{"model": "audio embedding model", "dataset": "single English command words and digits, spoken by a formant synthesiser in many voices", "train_examples": 78125, "n_mels": 64, "hop_length": 160, "input": "log_mel", "spec_augment": false, "win_length": 400, "targets": ["voice"], "num_classes": 4, "embedding_dim": 128, "arch": "resnet_bottleneck", "norm": "batchnorm", "activation": "silu", "depths": [3, 6, 6], "kernel_size": 3, "stem": "single", "avg_pool_shortcut": true, "dropout": 0.05, "widths": [192, 384, 768], "am_softmax_margin": 0.2, "am_softmax_scale": 30, "init": "kaiming_normal", "residual_init": "zero_last", "optimizer": "adamw", "lr": 0.0022, "beta1": 0.9, "beta2": 0.99, "eps": 1e-08, "magnitude_pruning": 0.5, "steps": 25800, "batch_size": 128, "epochs": 42.3, "lr_schedule": "step", "warmup_steps": 770, "weight_decay": 0.2}
Rows from block 6 of a small audio embedding model, named by matrix and row number. Rows with one number belong to one channel. Each number is 128 + 24 x the weight over its row's rms, rounded and kept within 0 to 255. All counts start at 0.
After each channel's rows are labels from the 100 clips, of 14976, where the channel reaches its highest value: "strongest on" is what is common among them. Only what is clearly more common there than usual is listed. The data: single English command words and digits, spoken by a formant synthesiser in many voices. In brackets: how many of the 100.
# convs1: 3x3 conv (model.blocks.6.convs.1.weight, 96x96x3x3, each kernel summed), inputs 48-95
# convs2: expand pointwise conv (model.blocks.6.convs.2.weight, 384x96x1x1, transposed), outputs 64-127

convs1.79 [115 111 136 139  92 117  98  80 128 114 107 170  91 119 123 141 109 127 153 145 114 111 129  98 119 163  86 134 103 133 104 120 124 101 148  99 104  83 114  80 117 131 133  81 143 116 167 117]
convs2.79 [142 128 115 128 128 128 128 128 111 128 128 128 128 128 128 132 128 128 128 128 151 122 128 128 128 152 128 128 128 143 116 128 128 143 128 128 144 128 128 128 128 128 107 128 125 128 171 131  79 128  98 102 128 135 128  81 128 135  58 142 128 128 116 128]
strongest on: mains hum (90)

convs1.53 [184 125 103  85  90 187 113 114 164 138 148 116 129 131 130 140 123 144 174 143 124 126 129 137  33 138 159 133 128 133 125 119 125 116 142 142 130 107 133 131  85 126 127 149 136 140 142 139]
convs2.53 [128  94 128 126 107 128 128 128 122 124 121 128 125  62 128 139 128 177 128 153 128 128 127 128  96 128 176  88  66 112 128 148 142 128 128 128 119 128 128 128 128 112 141 128 128 128 128  82 119  90  80 131 105 128 116  92 128 128 128 128 186 128 135 128]
strongest on: /ɝ/ (40)

convs1.81 [120 138 176 160 144 121 131 180 160 132  99 206 137 114 111 118 128 148 147 140 121 146 119 130 140 110 124 124 101 130  85 124 115 151 113 125 127 176 155 139 164 155 119 121 135 120 152 155]
convs2.81 [128 128 128 161 128 128 128 176 128 128 128 172 128 128 113 128  60 128 187 128 128 128 128 128 128 128 128 128 157 128 177 121 128 198 128  89 128 128 128 128 138 127 128 172 113 132 128 128 133 112 128 128 128 111 128 106 150 149 159 128  71 128 198 148]
strongest on: voice: child-like voice (64)

convs1.1 [153 128 140 134 125 132 131 162 130 156 136  81 131 110 141 137 153 125 134 120 114 167 134 133 137 104 156 141 103 135 116 144  78 141 130 137 132 141 182 138 199 117  94 145 112 112 126 169]
convs2.1 [185 117 159 136 128 128 137 128 126 137 142 128 128 105 128 128  74 128 153 128 128 128 145 128 104 163 128 159 179 128 128 128 128 186 128  65 128 155 128 121 128 128 128 143 110 157 128 128 164  94 128 113 128 111 120 108 194 143 161 128 130 128 128 128]
strongest on: voice: high voice (66)

convs1.49 [188 116 119 108 132 167 172 126 121 105 130  74  95 138 125 118 151 130 151 133 125 144 152 135 161  59 163 126 132 158 158 107 121 144 105 125 123 132 129 122 125 137 110 142 140 147 132 133]
convs2.49 [128 128 128 128 128 128 143 126 128 109 128 128 133  96 128 128 128 128 128 128 128 128 128 128 128 128 126 139 128 164 128 128 128 204 113 128 128 198 128 128 128  43 100 128 128 134 106 128 128 107 100 143 128 196 172 128 129 128  48 128 163 128 128 128]
strongest on: voice: deep voice (58)

convs1.85 [ 88  91 129 141 130  98 121 121 161 149  88 184 102 109 118 127 118 129 129 141 109  94 123 152  96 158  80 110 112 127  79  78 115 107 112  91 113 124 135 117 112 131 120  87 136 105 130 112]
convs2.85 [128 128 215 128 128 124  63 135 128 163 128 128 128 128 128 128 130 130 136 131 128 123 128 128  76 106  86 118 125 128 128 128 128 128 119 128 145 126 187 144 128 128 169 135  97 107 128 128  94 128 128 103 166 128 128 144 128 118 131 128 128 128 128 128]
strongest on: voice: high voice (59)

convs1.54 [ 92 128 154 140 112  99 107 146 127 109  85 163 157 134 140 161 122 121  99 124  86  86  83  99 146 124  99 163 116  88 114 143 102 127 143 103 132 138 123 125 142 144 115 102 103  99 138  96]
convs2.54 [121 128 128 128 148 160 128 128 139 128 128 128 132 128  36 104 128  65 128 128 128 162 191  79 121  72 182 129 124 128 130 128 128 128 128 101 101 168 128 128 128 128 128  69  80 155 128 141 128  82 128 145 128  81  95 128 128 164 154 143 161 114 144 137]
strongest on: mains hum (46); /oʊ/ (43)

convs1.46 [143 137 123 128  93 160 120  89 102 123 140 128 150 116 179 168 115 152 138 118 109 125 130 132 122 153 149 172  71 117 129 162 115  92 179 143 135 102 103 177  89 141 129 153 116 138 141 113]
convs2.46 [128 113 128 110 157 107  96 112 123 118 114 149 124 174  71 123 128 115 185 128 118 136 128 102 128 152 189  70  90 128 184 143 115 128 128 128 128 128 148 128 128 103 128 128 128 180 128 128 138 128 102 128 128 132 128  95  87 180 128 164 100 128 143 101]
strongest on: /ɝ/ (45)

convs1.82 [136 137 137 122 157 143 126 104 128 117 110 118 161 138 178 129 134 156 184 178 164 124 111 124 101 139 141 160 100  97 168 151 166 113 164 128 129 120 132 158 116 143 109 151 186 135 201 126]
convs2.82 [121 128 128 128 132 108 128 128 128 128 154 115 128 114 111 128 113 128 128 139 128 128 128 147  89 176 158  79 128 152 128 128 128 128 128  98 172 128 186 128 128  95 162 128 159 128 128 128 128 128 125 128 153 134 128 162 128 128 122 128 128  98 128 128]
strongest on: /ɝ/ (66)

convs1.20 [150 123  63 122 107 146 138 139 101 128 156 136 105 130  70  95 144 119 117 104 141 137 138 123 136 104 153 106 167 150 136  70 162 121 106 142 131 139 133 101 100 101 165 149 135 160 111 124]
convs2.20 [156 216 128 128  72 128 128 152 128 128 108 128 128 128 128 128 123 124 197 128 122 128 128 128 128 128 128 128 128 128 128 128 174 176 116 129 147 171 128 196 115 128 128  98 130 128 187 125 128  88  69 128 170 128 109 150 122 128 128  97 128 142  23 117]
strongest on: clipping (29)

convs1.7 [135 133 141 121 138 137 151 152 129 138 100 150 133 190 103 157 140 125 121 131 117 124 166 112 182 115 119 120 147 150 141 139 141 142 101  98 107 125 123 101 154 125 163  96 126 147 121 134]
convs2.7 [179 137 128  83 128 128 170 128 128  77 128 128 128  75 128 128 109 102 128 128 128 153 128 109 180 124 128 128 128 128 128 128 128 219 128 128  92 136 128  72 128 128  73 128 128 128 121  78 148 128  95 128 128 107 128 128 128 128 136 121 128 128 128 128]
strongest on: voice: child-like voice (73); intonation: rising (61); /oʊ/ (41)

convs1.3 [142  78 110  57  96 147  99  81 141 136 131  66 115 129 123  74  93 127 144 125 102 144 124 109  97 104 149 116 115 118 126  92 121 128  89 137 109 113 135 143 114  99 126 130 115 132 131 137]
convs2.3 [128 128 128 164 135 128 101 169 147 171 121 128  93 128 128 128 128 128 128 128 128 113 128 128  90 128 128 128 150 133  87 152 179 109 107 109 128  98 135 201 112 129 190 128 121 128 128 128 128 135 128  84 178 128 128 128 162 128 147 128 148  78 128 128]
strongest on: /ɪ/ (37); /ɹ/ (36)

convs1.34 [108  74 170 148 152 128 130 139 175 148 143 120 137 143 120  94 127 110 151 147 140 112 119 127 149 128 150 121 137 127 135  94 127 142  99 151 112 161 170 138 163 131 129 119 118 113 144 152]
convs2.34 [201 128 128 130 127 128 128 128 128 128 128 190 128  92 124 128 108 128 167 128 128 164 116 128 112 128 151 128 128 128 131 128 130 125 128 128 128 180 189 135 155 117 103 128 140 128 123 128  94 128 128 128 128 150 128 128 117 151 140 158 128 128 128 128]
strongest on: voice: high voice (51); /oʊ/ (41)

convs1.26 [104 119 101 102 141 124 104 126 164 169 117 111 120  86 104 124 100 136 134 120  96 136 140 162  89 108 133 133 119 134 120 110  96 142 129 129 116 151 149 126  98 136 108 151  93 126 133 158]
convs2.26 [128 128 135 115 128 155 128 117 128 128 128 175 128 166 116 135  88 157 128 147  83 128 114 128 130 128 130 156 108 141 128 136 122 128 162 128 108 128 150 137 141 128 128 144  89 128 128 128  63 100 111 145 118 113 128 128 128 131 128 128  99  74 137 137]
strongest on: clipping (26)

convs1.67 [114 107 126 145 125 124  90 124 109 146 122 115 144 105 139 142  59 142 113 113 109 108 126 161 136 115 138 146 114 137  99 130 112  89  85 119 137 112 110 166 119 151 133 120 136 143  94 126]
convs2.67 [128 128 128 104 128 128  61 128 128 128 128 128 128 128 128 128  77 118 128 128 128 128 128 128 128 134 128 134 128 144 126 171 128  97  88 128 128 128 187 138 128 128 128 128 128 128 128 128 126 128 133 116 128 151  56 112 128 128  96 128 128 128 141  78]
strongest on: /t/ (47)

convs1.72 [116 106 179 184 122 130  91 133 165  99 111 171 107 131 108 113 107 121 147 128  83 120 151 136  91 137 125 111 131 153 152 143 134 122  98  95  99 147 134  87 132 159 122 110 138 125 150 125]
convs2.72 [121  94 100  91 151 184 111  89 128  94 101 128 128 166 136 102  96 139 128 128 105 170 114 158 154 145 128 127 170 158 152 128  93 128 150 161  96 139 128 128 128 128  92 121 128 131 104 131 119 128 123 170  96 134 100  97  95 141 128 128 128 152 135  89]
strongest on: /oʊ/ (42)

convs1.41 [120 129 157 151 130 127 130 114 112 114 129 156 141 115 148 163 129  91 128 141 135 133  69 109 167 138 111 150  77  60 103 175 114 132 170 129 122 136 112 123 134 162  93 128 135 115 147 104]
convs2.41 [128 136 125 102 128 114 128 102 128 105 128 153 125 128  82  86 128  57 128 144 110 166 181 128 132 128 170 105 144 128 128 128 128 166 128  76 105 128 128 128 128 128 128 128  39 128 134 133 108 128  85 128 106 128 128 128 128 203 128 128 163 137 128  87]
strongest on: intonation: rising (50); /oʊ/ (40); mains hum (30)

convs1.18 [ 93 140 161 141 117  91 123 118 137 109  99 148 135 112 119 155 118 110 108 119  98 103  86  93 166 137  94 140 117  71  99 145  94 141 125 110 110 148 128  99 143 149 105 100 135  92 140 104]
convs2.18 [108 114 110 132 128 133 134 126 112 122  88 128 138 148 128  94 119  99 128 128  83 152 149 124 128  86 171 128 131 130 128 128 122 128 178 125 105 166 128 128 153 128 129  62 101 169 116 128 128 128  59 147 120 120 108 124  93 185 128 128 128 128 155 110]
strongest on: /oʊ/ (70); intonation: rising (57)

convs1.28 [146 112 123 130 131 140 124 132 108  68 121  91 141 130 106 166 131 103 162 180 145 146 133  90 126 123 134 143 128 121 170 145 190  92 139 130  93 131 129  88  92 155 148 118 215 141 158  81]
convs2.28 [128 128 137 128 120 163 128 128 128 128 128 139 128 128 106 128 128 128 128 213 128 109 128 128  75 128 143 140 128 150  99 134 128 128 128 128 211 128 144 133 128 158 128 172 128 128 155 128 143 128 138 128 170 127 128 128 128 128 128 128 129 128 106  91]
strongest on: /ɝ/ (52)

convs1.15 [130 104 162 156 121 142  87 118 188  94 111 143  86 112 120 128 104 135 142 131  85 136 136 141  92 161 119 127 127 126 126 101 139 109 101 122 115 118 110 104 109 133 103 134 146 128 143 124]
convs2.15 [128 128 106  76 164 157 128  82 128  92  96 142 128 168 128 111 128 128 128 118 107 162 128 159 162 159 126 129 166 128 159 100  87 147 142 128  89 128 128 128 143 128  95 110 147 123 128 128 128 160 128 179  89 142 128  97 128 126  73 128 124 128 143 128]
strongest on: /ə/ (25)

convs1.77 [144 120 134  64  91 139 109 112 149 152 140  87 122  93 138 126 117 137 135 110  91 142 140 143 123 122 142 129  61 134 113 131  97 135 122 131 120 102 136 139 133 108 125 138  83 118 124 163]
convs2.77 [128 124 128 128 132 128 128 196 128 186 128 128 128 128  81 128 154 118 121 128 128 102 128 144 128 134 128 128 128 128 128 115 128 120 135 128 180 128 144 176 128 128 190 161 128 128 125 147  78 128 128  71 128 163 128 128 157 128 128 142 128 128 153 128]
strongest on: voice: low voice (52)

convs1.44 [125 139 118  93 110 129  98  84 135 121 142 150 118 112 103  97 106 167 125 144 153 102 112 155  95 131 101 134 111 125  98 118 101  91 124 155 128 115 114 116 133 120 115 131 115 122 165 111]
convs2.44 [128 128 199 128 128 128  55 128 147 128 147 161 128 128 118 128 128 108 128 150 128 119 123 128  93 128 128  68 128 148 128 128 128 128 128 128 128 114 220 119 128 128 128 132 128 128 128 128 128 128 128 128 128 134 128 115 146 128 114 128 128 128 128  24]
strongest on: voice: deep voice (56); /ɝ/ (42); /aɪ/ (26)

convs1.71 [ 94 111 146 159  98  87 150  88 111 109 139 165 129 100 135 152 109 136  69  96 119 101  94  95 131 137 108 144 109 102 113 158 114 113 103 121 123 133 108 117 144 158 105 123 130  93 137 118]
convs2.71 [114 106 128  85 176 167 128 128 122 111 128 128 128 128 128 119 128  74 190 140 128 116 128 128 128 128  97 128 128 128 184 128 115 128 133 128 128 132 128  90 128 128 128 128 123 128 128 128  91  85 128 162 128 128 128  97  88 119  99 157 144 111 159 128]
strongest on: mains hum (98)

convs1.5 [128 110 168 143 123 127 143 128 132 136 143 131  99 155 126 113 127 112 117 107 126 147 140 110 137 116 125  64 118 137  97  96 119 166 111 117 114 150 142 122 161 118 155 114 113 128  49 136]
convs2.5 [185 128 187 128 128 128 119  77 128 128 146 191 128 128 128 128 128 128 128 128 128 128 128 138 176 128 132 100 128  91 182 123  65 116 128 128 128 158 135  79 180 180 128  88 148 138 115  96 128 128 128 128 128 128 128 124 143 128 128 128  90 128 118 126]
strongest on: voice: high voice (57)

convs1.4 [162 116 132 161  69 156 106 176 140  88 142 143  99 127 127 164 130 104 179 138 145 129 139 103 125  99 146 120 124 142 108 106 128  92 148 119 119 119  95 101 113 142 136 147 138 153 141 110]
convs2.4 [128 118 122  75 136 126 128  79 123 104 128 143 154 128 122 101 128 107 128 128 105 178 117 128 135 128 150 128 129 128 156  95  99 128 139 159  92 158 152 128 176 128 108 116 128 148 117 130 108 148 122 152  98 128 101  77  92 141  65 128 128 128 122 128]
strongest on: /ə/ (33)

convs1.57 [ 99 146 105  91 125 118  96 130 119 131 110 151 107  96 140 148 105  94 141 128 137 103 120 149  91 145 121 124  95 123 121 107 126  96 157 102 132 114 113 120  88 138 106 109 123 133 138 109]
convs2.57 [128 128 128  94 128 122  69 128 128 128 134 158 128 128 135 128 128 128 128 147 137 128  76 154 128 122 128  61 128 128 123 128 128  93 128 128 128 108 221 128 128 128 128 128 128 102 128 144  98 146 128 128 128 152 128 128 128 128 129 120 128 128 128  42]
strongest on: /ɝ/ (37)

convs1.12 [137 159 124 104 140 117 118  93 140 174 114 158 113  72 142 129 114 122 114 163 111  92 113 144 148 145 121  83 131 142  46  95  94 167  92 140 137 100 164 152 113 122  95 142 118 122 144 149]
convs2.12 [128 128 139 128 153 167 128 128 128 107 128 128 172 141 128 107  65 137 128  99  86 132 128  97 128 157 128 128 128 128 128 128 101 122 163 102  96 128 142 128 114 128 117 128 143  90 128 191 128 128 128 128 110 117  94 128 128 142 194 128 146 128 153 170]
strongest on: /ɝ/ (37)

convs1.17 [134  82 161 127 114 130  88 132 119 108 119  23 134 134 157 104 110 137 166 138 122 126 108  77 108 106 134 108 130 106 171 143 147  84 119 126 101 121 121 118 131 103 110 145 154 115 176 104]
convs2.17 [128 128 128 128 128  48 128 179 128 128 128 119 128 128 128 128 198 149 128 128 128 117 100 162 103 128 128 146 128 149 128 128 128 128 128 128 176 100 121 125  75 128 128 172 128  93 183 139 150 167 128  72 128 119 146 128 128 128  99  88  90 128 128 128]
strongest on: /ɹ/ (48); /i/ (32)

convs1.90 [129 130  97 126 135 124 144 121 113 111 158 140  73 144 108 105 143 109  97 116 162 167 126 117 169 107 132  88 154 116 137 101  88 135 109 114 134 121 140 134 138 140 144 108 113 112  87 120]
convs2.90 [156 128 176 128  81 157 128 128 128 128 128 213 140 123 122 128 128 128 128 128 128 128 102 128 162 128 128 128 128  93 140 128 128 128 128  87 129 155 128 128 128 128 128 136 128  95 128 128 177  99 128 128 128 128 111 116 171 143  84 128 128 164 120 135]
strongest on: voice: child-like voice (56); intonation: rise then fall (53); /oʊ/ (35)

convs1.65 [107 124 184 159 136 127 135 139 154 129 117 165 152 125 138 136 138 143 161 163 111 110 112 110 135 126 124 127  61 115 129 143 124 137 157 137 113 166 141 137 187 136 106 120 113 116 175 135]
convs2.65 [143 155 141 128 153 199 158 145 128 128 128 128 128 128 128 128 128 110 183 173 128 164 208  72 128 128 128 130 170 128 133 121 166 177 128  48 128 135 128 128 128 128 134  97 128 168 128 118 128  86 128 128 128 128 128  45 128 173 169 148 182 128 128 128]
strongest on: voice: high voice (53)

convs1.39 [ 84 136 134 172 126  82 123 161 116 130  96 182 126 120 140 163 123 125  92 123 107  78 108 113 146 151  86 142 113 113 115 134 104 145 130 110 134 147 126 125 135 156 120  94 114  92 141 114]
convs2.39 [125 128 143 111 128 180 128 115 128 128  89 153 136 128  59 106  82 128 128 128  82 150 160 113 128  84 150 123 128 167 169 143 116 146 148  93 110 162 153 136 151 128 128  94  96 125 128 167 128  69 128 162 118  79  58  44 132 115 128 128 128 128 133 141]
strongest on: mains hum (64)

convs1.51 [137  76 128  73  83 134 102  95 140 137 112  60 124 111 123  91  90 122 109 101  77 153 132 110 112  98 133 108 116 134 119 100 115 152  79 119 105 124 132 134 131 110 120 121 117 129 128 139]
convs2.51 [128 128 103 150 128 128 110 158 128 164 128 128 128 128 128 128 128 128 128 169 128 128 122 128 106 126 128 150 133 128 113 165 155 100  94 117 141  74 120 191 128 128 174 128 128 128 128 128  84 128 127  83 158 128 107 106 128 128 128 128 133  61 128 124]
strongest on: voice: child-like voice (55)

convs1.74 [141 159 132 114 103 150 137  82 127 129 144 129 138 140 189 169 125 148 128 131 131 128 134 117 118 128 127 178  96 139 122 172 124 101 182 146 156 123  96 179  86 138 132 162 118 160 115 103]
convs2.74 [128 128 113 128 165 116 128 128 131 128 128 120 128 143  83 128 128 135 173 140 133 130 123  97 128 128 185  39 128 128 147 140 128 128 128 128 121  78 128 128 128  93 128 128 128 167 128 128 130 128  96 128 128 144 128  72 108 128 149 167 147 128 173  72]
strongest on: /ɝ/ (53)

convs1.6 [ 83 128 148 159 125  91 108 140 111 130  87 157 155 132 152 175 107 111 127 123 106 101  82 106 147 145  98 167 113  79 109 167 112 125 173 120 123 142 129 134 150 168 107 118 113 110 153 113]
convs2.6 [154 138 125 128 128 128 128 103 137 104 115 148 128 128  44  84 128  46 153 128  83 184 189  81 128 115 161 118 125 134 141 133 111 151 140 128  96 157 128 128 145 128 128  76  85 161 128 136 104  97  91 140 128  79 111 128 128 169 128 160 128 128 128 124]
strongest on: intonation: rising (54); /oʊ/ (42); mains hum (39)